config.yaml
decoder_norm: "layernorm"
decoder_norm_position: "pre"
decoder_tie_embeddings: false
beta2: 0.99
learning_rate: 0.0012
warmup_steps: 80
Rows from block 3 of the text decoder of a small image captioner, named by matrix and row number. Rows with one number belong to one neuron. Each number is 128 + 32 x the weight over its row's rms, rounded and kept within 0 to 255. All counts start at 0. Numbers have three digits each.
After each neuron's rows are labels from the 100 texts, of 14976, where the neuron reaches its highest value: "fires on" is the input token at the peak. Only what is clearly more common there than usual is listed. The data: rosettes with rotational symmetry. In brackets: how many of the 100, against the usual share in percent.
# fc1: MLP up (decoder.blocks.3.mlp.fc1.weight, 384x192), inputs 0-191
# fc2: MLP down (decoder.blocks.3.mlp.fc2.weight, 192x384, transposed), outputs 0-191

fc1.328:104180125121157180141168160089135098119198111139148157133096096160131119044161145140193150105090074125137140140095091174149107180053119112114136167153126180155146161149075129135144115127180195126142137111118110152125112106107139161055179128133172116114149147096092115173132133069206098131050134124154095116125155149135086156158138067133166116098105179176095148096075153166164121109168108174132157144144097152136127100097145163146136131117140095132105148143184148174130120144100109132132146107052142144162139069172115110066080121116140084085133179108100172116194086156106124170
fc2.328:122073147126071174142101132106114093150091152115097130046092085087106113162089128064117160106142168158103157120161130107077128110145128126130164125123135104144092093100122152124113050126136103108187130172140138107134103069167096056131074126179073159103149157183170175096143159146108142106156132117143189170134096110163149113203150143121096169128112096083172111129119156123094111128133184138155094125114135099072192144068191121106149115147145143174150081117143121119181107129074112086169085103153092104095174176082142140095121122147106149190135117102160158172081138128129049155
fires on: "<end>" (100 vs 9.1)

fc1.195:172110169124121094173160157126119159126151144065125130153198121187095136135082126069089171144134136118075121139061047136159110138077122152101135153134173124106123091153208122169116123127125043182096106179159124167151146189113142102089132148120109149095112078104102102158125159165123111104051163125095166076150148138128096045093133146078161154112088122078058086102146123131166145121149147125116104180170126136166167158127144077126104105146109176058144110118110120126146167109114150087146177177154136164164160158144185115117121154088157149160129151131131166152113109163125121174
fc2.195:125151123118105163146122132149175064150109092111202131137048143176115125102116078133104108116135093098169103098186124132128151116130180135088087132150133092127097121136180131172079125155107083086157147125146190063123126158118057142160080112096172108073078161124105087155153211124143155119186105125117132120125155120097105184114122151152119074105165141119138100186108136145084145129146133205155117117118099079099066118094151152139162180123133061167118140116154135098136069075194113103100071083101157141114120156109117153132110125127090083123116089169112070135102167111158057116
fires on: "four" (83 vs 1.1); "three" (14 vs 1.1)

fc1.313:127093105142130134118085122086121106130140121111184101148139142131188178153156154128098156117059133117096138139140181098133041127160159143107147123108186084159114083129152143126111152199078067173137090073162114073144127165103155120114143109125140082096106133139157161128101165150094115156088167105108156067170135129087142092134124120085083143186149121135153090073130151154096109067155160158171157207164156156044094135078125122141072085133091056122081092146126117081171110122142091051134098120167174147121188134144103081140122094100100119161141126157130139104126137076127139097
fc2.313:174158098143116148080145094104070164142108123119140130110120132135134101133131128079134108110138120144127108104092115125061145092116082111147150026084149074148089139114191097132171135100106145146114166153150170154089131167116116141183092127109104157172122126136162105138144180098109103038044129117093096142181143113150131138116074096077129150143157101075071140173122201115155150093113162092155112124102135096132109163162152187208146113089135143162175124055147198129174163098168165117176171144092170102125171132144080142168096114152087146131120139118134109166132121149143062156
fires on: "four" (99 vs 1.1)

fc1.247:115108113111113128135161108144108147103143043092119147182119132115136148093088169160153108191165159127120178133146130153085150164101122112112115212091136140095106161146189130154228123148064040181097134167155166104052097133137087139144091140138155116099148169046164102105064109122115159150091132109151091137124144130135107049094104149100185146121120105117141093143046190098119127112162118147112124172123140106096131113130061139136083165097103129166093150152139101156119179119157142084165161085119145165150112147141160158179121182114110130113113123164136126179180133118120161118
fc2.247:142123145142108122123113176131131174058110141141118105104113125127107162178122129102121139105131108103136072111154152132168149088149163133087153090167110119112101137157114174194087141107164112052112143122149172064169137078168148183075079127086167086115111131128082083147143157109153118095106129135156171109129168155082175156104113121099085108126166080145097120149119109148103141086145099180215142103110136143119089185137105180112088102145191128144139088064097187129203106138108101181177069136100123107085137165109089137052161104159097146156075146185131129139100078087113116169
fires on: "four" (45 vs 1.1); "five" (40 vs 1.1); "six" (14 vs 1.2)

fc1.27:080138075149138108084203106155070178156134143123057089208103142140100163203142127159148070176039151093107044123152148142106173140139059118126151120137167105186099177114147167138158157124142089113186151142123133101175151170115141158137138152154157169121066119138133165074118170159107094114119125148097114093085108118113106107136133116140136097135144114138100120165162092135148108088147147111131126149137104055115089144106105099168138072102149110063085137149086101179121110158142217147193172139139085115126157118116137102122078147139126111117147118136130171185108078140145119115
fc2.27:200098124169113149153094171067156069100113156114106192070126129071132107130106171109078127107182088184114188163152121079112081158128138141155123073125134125111140104129167086146059174149114125169072144141123101144125108117111141171130143118094122099116170085154144150157171116160089165135157125081123202111119153152101165129159109153127149122133113168120137145121086135149043146175148117135131127140178105178119122114107125148113146131114104177164108157001172142076132120098141043111099133146149172146107146136127153162135164091069154095117084130120098079146145192126151116152
fires on: "four" (40 vs 1.1); "in" (38 vs 9.1); "seven" (7 vs 1.2)

fc1.242:108130125091107120134141200128123116132075125127124122081069165117088111103115096123148162136177183102119132090108156143085134165132138081135154086110145203148195158054130211130196143135122190156110121166067175159083146107097135152111160065126137122099093112096129160090103126101145184122131084129143151099166112155117113147147080126142145162117158105151137085079135159141134113135096079131138132070143149124114145073115165171147115180126157140129114126126143087113101105142183153173104165082150152107154098107084184122064087143022185118096089160146093076074117119094116123158
fc2.242:146135122141159142140079106159117144101130090151091168091146033122103123136162176179040064152108149191126109106132128108150165161151169149147156142180093131144109109199097122138088145113186141141165146103198083128215149061171131171095117131151156169120169093152140099179141105127140101150095165144239122124125103103113154096154118119140125140186115124160143147169109089124116120130155135106115084121148122067094102108162124036106151083157133146082131169132117157156097113109075130140102078110121113120112139122148075106153180125187130119170163110140130162114171100167118114137
fires on: "<end>" (70 vs 9.1); "a" (18 vs 8)

fc1.129:090041116108112140092107129141148145128154070107131132186166113082169151135138077182119156109048155072091110119106097179120177203138126158045196170149099074092135099115121109098175136099128130122130092121129170108123126098094107145143171111163169044105081156152108124104100143104087189114105134138141067088162108092087130089143099113158152059118135139186116113110129142147122165094107110188098114076143155126101130066191131105144186157136176123174179130136115118156154141099137113109077110089104096109117100144130167126168085131110124159140170121104166119095121103132133163092
fc2.129:138127133156172109172188176104049089044143093135115043022121082115110137154079174142108110121176086189113155143165186138105109156118151107182165124088113198154105146134093123146117079158174134075122097138168148145135162075150134153133177114122092178129154087111094086112100147156161093109098170164102146124124138114200114138075142123141122118118130102103157188113149125120127116145117128097119143151143148127103177141112122122164124138100123159114067124117152119081115165165158127133150135153207054088106142186126120145123098154144131127070079207113112131123123111113124087148
fires on: "<end>" (76 vs 9.1)

fc1.241:100210163111161166145139162080151182204119106199140128192101198129150104132150134142163145119117120122110140080140142061129169111109082064163154062088132163136113161112097093099086142128162157143134116134128096121167142133128185141155086136128076126145162119111129081162107059122093098158153102155092150094144120102147109174133133151150118146131148133101079082088156131109159103079101072134104113085163128175149135120079134109163140135164108147088107131167152154105189082162099094139146141156111144193191137227098123189170170109167108168127110094137104137119107135075109095098
fc2.241:103074114129092127116135044151097126125150138103091153110115151170132151146124079155084127137139155100124143122111136143183097162080146122116130155137151156084151095101133088125219174134115150110123146103098115179119099165109087124178158145132114180159119181122123113105118117115206129119106099081179124144156129171167176062208170094129132200151094142164138159139154186132084131170104162094137113139111124069048150129187079110134173127131149119121134157119117112100097066152119074163170119098171145098096115098153086051183109151136135106162134143070103170203132155136156108147
fires on: "<end>" (38 vs 9.1); "a" (38 vs 8)

fc1.56:140140112147076061167143112156077135116116146097128156099092101136117149181085097177174125098138128084149173112148078121158130059188076141176113145106086099174127143101105119107167167156114119135141094174050106129136176104043106061095095066107127120110138108107233099136120154128079130181153130126139164142136152129111149114159104125186052172096184092125128120128162123093137149165128062122133150134177158150094068175127086122152149155133106127181126122158155119143132116080099106155102134082135099125110109116078172132138165140090172151144163096172136125090153131084079144126
fc2.56:147158085128148145123171135109135180101155102134145097097131174077101128094153148107122133144151131147113106126138149087171120115154146107105091125159100179136103154102110125188047162095105118174173176097140088149181140144117155176142137181163135113078157164111130091124074067133144118123095207099112174149091109129084112143095108114061154190153060120144128116180094168172161108114178147103119119093107076109116133095121057116086141108114099136101177155089123142111050119148163133097106071225134109165114158096145059105111138131155138143080140151113110155125128077104095188176
fires on: "colours" (72 vs 9.1); "ten" (26 vs 1.1)

fc1.332:138120137114036149135125162059126092096133129138127094111157098109126106136101135116159145065058071135152218060195087147131099120102118120143171119146145128134179153112087093105086184117132088211165181161129134147151155164108171119121116107043113104119083129176108113150132123146157084141162147064132131134131124107111116088172140095129126146110151132124145103167153102125151092098106115170142158053111135160117147145101194130117179109147168120152112104076073178156157111142111153143092130098143113095106206091150140091099150106158120113127082124208156122071118085164106146097
fc2.332:130118132083108151110168102057141087092192118134123099120115101164110061144067176139133196112101121157119163099188121152134099109091082109137171110154124112141120131125120122109082128125105084193111175159107122160144153188066153111122171118058115088089105126163140082131096158143170092188119155098161134137158103112116096131139142070169064126130197114158114126150180119117108124117137116156153120085085104155156127118113138112112190113181167075154150142058108147178144121143100180120097158104156129098132203094167123109125125154154141102150062119214159084060116144147164145114
fires on: "colours" (100 vs 9.1)

fc1.35:154117082157111133126083176172143194114193123135075173132126141202125134194137121161120136174135154125081157089091138145144102137161134163038190107110157097143142181087159141214092141101115086116145142169148150125111191088135141086113099112150142196140126157090118142126110170151084126107110149115177085145127131109117123087157102064128168170161098087084120083157062150089181127148121149138125075161136100107054099110162152153149128124143123194094142119137097146069064172151142128063107161115134139130113119123154141152110129085148094126159158167120137130116091111068166114161
fc2.35:106144124094128094167120071110147124103162087113144084100114135153152130143124109183102142138135084044076129147077130134105130237146097110088126161136111131119110114135177147141085189112144120113171103162139162129169133123082152143160112103200152125057160152079119066096099162162101166139182079088126124107103138170130125143170108132149163141159071089132128129125114159112119164135143086183183096158117118113075066126114128158159109101101081158163135104141108135095144096100122113080173125098163144207090165153106137172113099179106145138159158058171135116195106163143102057130
fires on: "four" (73 vs 1.1); "five" (11 vs 1.1)

fc1.80:135028095104106129124173113133111102116118156101080129155148065089170129139172147116110135157143054172173108185066149113130131131130104104117150138138159133139125154079139145113045149144123192184067168079120124119118102154074128129109165066163088049131101164176149120128111136151091121120084123142190105190140095193148175108165146114125089165100127135147114104122115108143066137139120132103115153165122101104134133156136136141089159140087087157093122154096130182147153120170127071109101102100113175182082120097090122177134168186146153085100133099191146145144097184102084114158
fc2.80:123149179102181134103095154213137160087121115113158100056100136135125144134134151168126167116137163122124114125150108159120161081137175150142062077123099097131176131156195097120101023160136120190100111151198134139134082061157103128094101179177107139097129132103096154170141148116127158125137123127086128109110119114151093160169151128128107148131087169072094179129134173083205092125112129122218117165108112196134147107115097207138129155115112079136142124125169072159097150103122142131125156111108106100199149185144126128125143108161136147118147164077104159139157093108088177140
fires on: "<end>" (98 vs 9.1)

fc1.260:150117079076163155085167140153133136107124147115141129053092153113114099088157160116136200144149134072148167163122144137132142182079142099092107135077079148115090073121141155119144109182140106138144156170117074156127097097143095186145137200102156176128135127160129103072091127051166119079118130113214130118101111152091124132156113095147146145117113119168170073113125113168103172125094128131099147181114139144118123140126171156148171168162086126122115148117108080194086123116117158094129175136129142128194083074170173129101110127097163051179123148152064100128155074199132127171
fc2.260:113123101157147140167110190121111174183129145114100153121094105110156171168085125147111105171106160127160147150161128132160146127129125177116177082103157130170177145126148192155078047127151066111132121136188140099162096140149098150153095085148086167110111095103126110140109126177130158153146151185104145106190160089159133171124105154140113115129135091135166183145068097084163144155178165136202094098126107134127139085105146032156075126128186177125135098146123172107241156107112167119124140094157103107099138152118112147136131141140107165062171134054089128124151146085145115095
fires on: "four" (49 vs 1.1); "fold" (36 vs 9.1)

fc1.93:183074181085091096162140135152118134183140119138149118067149124106163138073157129149139163158149116140110120108094126150162159114109103106105137182096114069142116103098084191156101136195161117118127076099184074158113053121119138119156116094150135130128129141142158156109115096125050180100120049103140173144087141151120150137181120130159117134079133099162161110153156107165068142104118168193092148124078114089150158069101114097135139136108124135106157094108083142152097164103156148091111160094052161094146082048135178139100170123172132090112081112172116144125154123176181090168
fc2.93:054137080113173134097189098136146145109123129096081076156118130135165119198111157125113104095128090119079186130105104101109144127125142155142104111083165180151164109148100139184086067084158081149115140149131143091119108087119132145087104179061179196088100054119151108166132109111195082118150182127101100131121105102085107157137138157139063136116176122120129160126136104124143191098123127120163129054165106112114138096131128178121088109165145130153118139098120123079133155161131177140017124143143060113185116187149166132098103119168135127080124130115084145134092131155088162106
fires on: "four" (77 vs 1.1)

fc1.220:115181119145068142104112126157121136183141121153179108134071169138160106139079120081141122108118109097169096135140147173070123122180100172188113095110128153090116117110115160181148161179099147147125161215056059112148118206107127168137131153154125157108139137110159134128106137099164146127163087116141148097089071178114133100127115149126098089147137085101166083147079177182111154184120128095070150136142146074156080182139104191095153160087141137145122113141063153120136136081169180150131166069110178130128095122091086162102121128146188157132115110152129154187112126175165102091
fc2.220:152077071117190121139147147134109129106142120163090174143086085134098092088140123150123067165161124146083095128135140104159139123125143160107126103126152114166123166187137160117092098082169144137104082081147209135139142138118147151088131152175101107122164065136112089127121143178155078133133124103142131135209183087148192197124111074111158094065147122125093118148113070115149124124108101154116139124131150119155111119149129091114123108194141153123126138079124091160108106168094070094076102176111115149099131116142101079191141147084080103138184144109082166073155056103035098174
fires on: "<end>" (100 vs 9.1)